{"model": "sound classifier", "dataset": "strings of digits, spoken by a formant synthesiser in many voices", "train_examples": 39062, "time_shift_ms": 100, "n_mels": 64, "hop_length": 160, "input": "log_mel", "spec_augment": false, "win_length": 512, "targets": ["first digit", "last digit", "number of digits", "voice"], "num_classes": [10, 10, 5, 4], "arch": "jasper", "norm": "batchnorm", "activation": "relu", "depths": [2, 5, 5], "kernel_size": 9, "stem": "single", "widths": [96, 112, 144], "mixing": "mixup", "label_smoothing": 0.05, "loss": "cross_entropy", "init": "trunc_normal_002", "residual_init": "none", "optimizer": "adamw", "lr": 0.0049, "beta1": 0.9, "beta2": 0.95, "eps": 1e-10, "grad_clip": 5.0, "steps": 13300, "batch_size": 384, "epochs": 130.7, "lr_schedule": "wsd", "decay_fraction": 0.3, "final_lr_fraction": 0.1, "warmup_steps": 1330, "weight_decay": 0.0}
Rows from block 5 of a small sound classifier, named by matrix and row number. Rows with one number belong to one channel. Each number is 50 + 15 x the weight over its row's rms, rounded and kept within 0 to 99. All counts start at 0.
After each channel's rows are labels from the 100 clips, of 14848, where the channel reaches its highest value: "lies over" is the class under the peak; "loudest band" is the band of the loudest frequency at the time of the peak. Only what is clearly more common there than usual is listed. The data: strings of digits, spoken by a formant synthesiser in many voices. In brackets: how many of the 100.
# convs0: first width-9 conv (model.blocks.5.convs.0.weight, 112x112x9, each kernel summed), inputs 23-45
# convs1: second width-9 conv (model.blocks.5.convs.1.weight, 112x112x9, transposed, each kernel summed), outputs 23-45

convs0.43:55 50 51 61 56 57 62 53 48 64 58 29 46 25 78 59 63 56 19 56 57 46 52
convs1.43:54 56 35 50 29 42 38 59 60 45 12 54 45 13 55 56 36 53 52 70 66 52 36
lies over: /ʌ/ (50)
loudest band: 500 to 1000 Hz (58)

convs0.42:69 56 50 46 49 53 56 56 61 53 53 58 22 39 31 44 39 44 52 37 43 30 59
convs1.42:51 50 39 42 58 46 34 56 55 39 40 53 25 26 41 53 52 55 55 42 57 48 63
lies over: /oʊ/ (51); /ɹ/ (49)
loudest band: 250 to 500 Hz (48)

convs0.69:43 80 51 76 55 31 44 48 60 64 45 58 42 54 57 61 61 68 58 54 61 55 70
convs1.69:62 36 17 33 66 68 46 55 00 66 59 49 36 62 68 24 35 53 59 21 41 38 17
lies over: /s/ (45)
loudest band: 4000 to 8000 Hz (44)

convs0.7:52 51 42 65 38 50 48 36 64 24 44 57 60 62 99 26 46 60 54 54 34 77 52
convs1.7:40 38 51 64 38 32 45 42 61 40 99 47 35 55 46 50 47 33 60 57 30 53 53
lies over: /ʌ/ (89)
loudest band: 500 to 1000 Hz (69)

convs0.13:46 61 26 45 31 39 30 43 54 32 54 57 43 61 57 44 55 64 39 46 53 68 56
convs1.13:55 52 52 66 54 52 56 60 45 42 32 40 72 47 46 69 51 50 40 51 38 42 46
lies over: /oʊ/ (38); /k/ (31)
loudest band: 250 to 500 Hz (42)

convs0.109:67 45 62 49 32 73 32 39 79 19 61 52 37 57 39 60 40 27 57 56 27 41 40
convs1.109:41 67 51 41 62 47 39 46 40 46 21 53 43 45 53 30 15 56 66 57 40 55 46
lies over: /oʊ/ (38); /ə/ (25)
loudest band: 500 to 1000 Hz (46)

convs0.3:63 66 45 25 40 49 74 60 51 58 47 53 10 60 75 58 56 58 56 52 53 60 66
convs1.3:45 44 51 60 48 23 50 75 64 37 36 50 27 38 30 54 38 40 59 57 55 51 46
lies over: /ʌ/ (71)
loudest band: 500 to 1000 Hz (64)

convs0.24:68 64 45 54 50 55 53 60 54 47 47 55 61 05 66 28 63 51 27 45 55 30 47
convs1.24:46 55 42 44 12 31 54 58 41 25 44 37 42 25 41 72 52 45 41 40 14 45 50
lies over: /ʌ/ (86)
loudest band: 500 to 1000 Hz (83)

convs0.4:47 65 56 49 32 37 81 28 59 39 53 32 53 40 31 43 52 64 33 56 37 23 57
convs1.4:43 54 39 22 29 29 38 67 30 17 47 28 49 53 28 68 36 23 30 53 19 57 56
lies over: /oʊ/ (44); /v/ (26)
loudest band: 250 to 500 Hz (53)

convs0.86:51 65 34 46 45 68 57 51 06 52 42 59 41 54 58 23 13 38 41 54 34 53 31
convs1.86:64 64 71 30 31 61 19 67 60 60 92 60 67 55 39 39 67 35 52 73 41 48 24
lies over: /eɪ/ (69)
loudest band: 250 to 500 Hz (46)

convs0.56:56 38 57 48 30 67 17 59 32 44 52 63 49 66 59 14 54 39 59 49 62 27 47
convs1.56:50 42 61 25 64 62 46 61 63 56 35 64 39 53 64 65 43 51 57 28 39 52 43
lies over: /oʊ/ (87)
loudest band: 500 to 1000 Hz (40)

convs0.50:70 44 50 44 60 39 56 36 63 72 53 54 31 55 47 57 60 51 70 48 33 52 38
convs1.50:48 57 49 63 49 58 58 65 60 31 56 56 77 35 52 70 14 57 28 56 50 40 58
lies over: /u/ (73); /i/ (27)
loudest band: 250 to 500 Hz (60)

convs0.80:23 37 58 89 46 49 61 37 53 60 49 55 63 61 66 36 60 31 61 52 41 48 42
convs1.80:42 53 40 51 42 71 43 62 26 66 00 62 44 50 40 46 50 50 56 77 61 47 38
lies over: /u/ (99)
loudest band: 250 to 500 Hz (79)

convs0.60:52 55 59 64 76 71 28 24 48 64 46 19 60 59 49 16 65 58 61 25 50 41 34
convs1.60:30 56 82 47 40 51 56 35 63 41 58 06 55 54 48 30 48 50 24 08 23 42 67
lies over: /eɪ/ (100)
loudest band: 250 to 500 Hz (48); 500 to 1000 Hz (38)

convs0.101:52 73 45 32 36 41 52 41 37 75 50 51 40 40 43 42 56 40 20 35 65 41 50
convs1.101:52 45 55 50 65 01 53 55 63 60 43 60 46 61 54 69 52 11 42 53 50 18 58
lies over: /eɪ/ (100)
loudest band: 250 to 500 Hz (68)

convs0.2:59 71 47 56 66 00 37 37 41 48 52 35 45 36 59 28 56 60 44 57 54 36 63
convs1.2:48 41 41 50 56 26 37 45 12 36 53 35 38 07 50 71 33 60 72 40 52 42 80
lies over: /s/ (32)
loudest band: 4000 to 8000 Hz (52)

convs0.22:56 48 48 75 43 28 09 39 59 29 47 48 55 36 29 26 51 65 54 54 71 32 35
convs1.22:27 25 62 59 51 66 38 71 55 58 59 37 59 50 58 43 46 46 48 69 55 45 75
lies over: /t/ (48); /ɛ/ (25)
loudest band: 500 to 1000 Hz (34)

convs0.47:53 20 49 30 76 45 14 62 45 44 44 62 48 44 58 31 27 38 44 16 54 42 46
convs1.47:42 73 43 27 43 42 52 31 70 40 53 49 54 36 58 76 59 45 68 37 22 50 28
lies over: /eɪ/ (51)
loudest band: 250 to 500 Hz (42)

convs0.21:51 53 61 48 36 62 70 40 52 51 49 57 72 40 54 54 52 51 62 52 82 46 51
convs1.21:40 28 41 50 60 49 44 39 61 34 38 42 44 20 48 37 52 48 54 43 54 55 56
lies over: /ʌ/ (83)
loudest band: 500 to 1000 Hz (87)

convs0.10:43 71 61 53 46 20 79 47 79 63 53 67 55 51 53 46 53 74 46 50 64 48 69
convs1.10:44 37 33 14 59 58 48 75 08 60 68 59 57 63 60 40 31 53 70 31 38 28 18
lies over: /t/ (68)
loudest band: 4000 to 8000 Hz (39)

convs0.96:55 46 69 42 38 87 60 32 53 43 46 48 38 43 28 36 49 37 45 45 36 18 16
convs1.96:11 33 60 00 51 55 37 54 51 54 43 46 48 71 52 63 40 39 38 31 44 68 51
lies over: /aɪ/ (46); /ɪ/ (25)
loudest band: 500 to 1000 Hz (44)

convs0.95:57 52 35 60 43 02 37 53 40 62 51 58 43 44 49 20 75 77 40 61 50 51 49
convs1.95:23 43 14 49 60 37 28 47 58 54 39 45 69 21 34 70 53 45 58 28 55 57 52
lies over: /t/ (92)
loudest band: 250 to 500 Hz (53)

convs0.29:35 25 64 54 41 42 53 34 70 43 53 12 36 46 71 35 57 35 11 53 62 60 13
convs1.29:57 54 57 23 59 30 16 52 20 51 64 24 39 56 57 71 36 22 10 55 50 37 59
lies over: /eɪ/ (27)
loudest band: 500 to 1000 Hz (45)

convs0.32:58 55 36 68 47 61 53 50 58 68 50 36 50 55 29 20 36 34 26 77 64 24 48
convs1.32:60 51 64 31 48 96 34 41 32 59 40 80 48 47 72 58 51 56 41 70 62 42 41
lies over: /oʊ/ (65)
loudest band: 250 to 500 Hz (42)

convs0.65:54 47 45 57 39 59 64 42 38 46 60 38 23 49 69 37 46 38 12 48 60 67 47
convs1.65:45 52 69 38 37 43 46 59 23 36 44 44 57 57 42 30 53 41 45 67 40 49 43
lies over: /eɪ/ (95)
loudest band: 500 to 1000 Hz (36)

convs0.70:67 58 58 67 19 22 65 40 76 49 44 63 62 48 76 51 72 39 54 50 64 37 49
convs1.70:42 17 54 22 55 19 34 34 42 77 56 42 61 49 68 54 51 24 69 54 39 47 37
lies over: /t/ (38)
loudest band: 250 to 500 Hz (43); 500 to 1000 Hz (37)

convs0.17:43 42 76 39 46 75 40 47 50 48 44 33 34 54 53 45 68 40 50 55 20 69 45
convs1.17:35 46 61 17 67 48 32 45 19 49 55 47 51 54 64 20 28 76 55 39 56 38 74
lies over: /s/ (69)
loudest band: 4000 to 8000 Hz (82)

convs0.92:68 51 50 77 47 77 54 32 40 62 37 50 49 51 61 38 49 39 24 36 54 69 47
convs1.92:56 52 55 39 61 28 25 51 23 40 63 48 57 49 46 49 61 16 34 56 25 51 54
lies over: /aɪ/ (76)
loudest band: 500 to 1000 Hz (69)

convs0.28:34 48 62 48 31 50 68 51 41 36 53 35 70 79 46 23 53 59 56 55 76 50 53
convs1.28:38 35 53 55 29 50 35 43 53 39 51 35 74 46 45 68 33 42 59 60 42 65 61
lies over: /ʌ/ (53); /aɪ/ (47)
loudest band: 500 to 1000 Hz (93)

convs0.51:45 43 14 53 49 21 88 53 61 45 52 46 57 42 53 46 51 59 44 65 51 53 74
convs1.51:62 37 34 39 43 62 50 59 56 47 17 56 56 53 29 63 56 62 64 55 40 27 80
lies over: /s/ (79)
loudest band: 4000 to 8000 Hz (87)

convs0.67:64 65 36 59 41 42 57 58 57 44 55 53 52 45 34 51 49 20 57 39 77 33 56
convs1.67:42 42 54 58 45 70 47 43 51 56 10 66 69 42 59 72 23 45 67 47 44 43 57
lies over: /oʊ/ (41); /u/ (39)
loudest band: 500 to 1000 Hz (46); 250 to 500 Hz (46)

convs0.6:52 26 50 53 23 60 44 43 35 54 45 36 47 52 41 35 35 00 44 50 45 49 64
convs1.6:50 31 42 63 63 43 57 60 53 44 19 49 41 38 40 44 29 55 56 48 54 44 61
lies over: /u/ (39)
loudest band: 250 to 500 Hz (51)

convs0.89:54 37 21 75 42 52 50 54 49 39 49 57 57 30 41 47 37 41 45 52 61 43 53
convs1.89:74 22 34 77 59 66 59 76 46 39 25 30 57 47 35 48 18 36 37 66 26 51 51
lies over: /t/ (47); /s/ (35)
loudest band: 4000 to 8000 Hz (44)

convs0.74:55 39 59 33 58 48 45 49 31 54 61 67 73 52 71 40 62 39 55 43 58 61 49
convs1.74:24 50 40 41 32 36 59 33 57 61 65 24 39 37 33 57 50 61 50 47 37 65 62
lies over: /u/ (95)
loudest band: 250 to 500 Hz (68)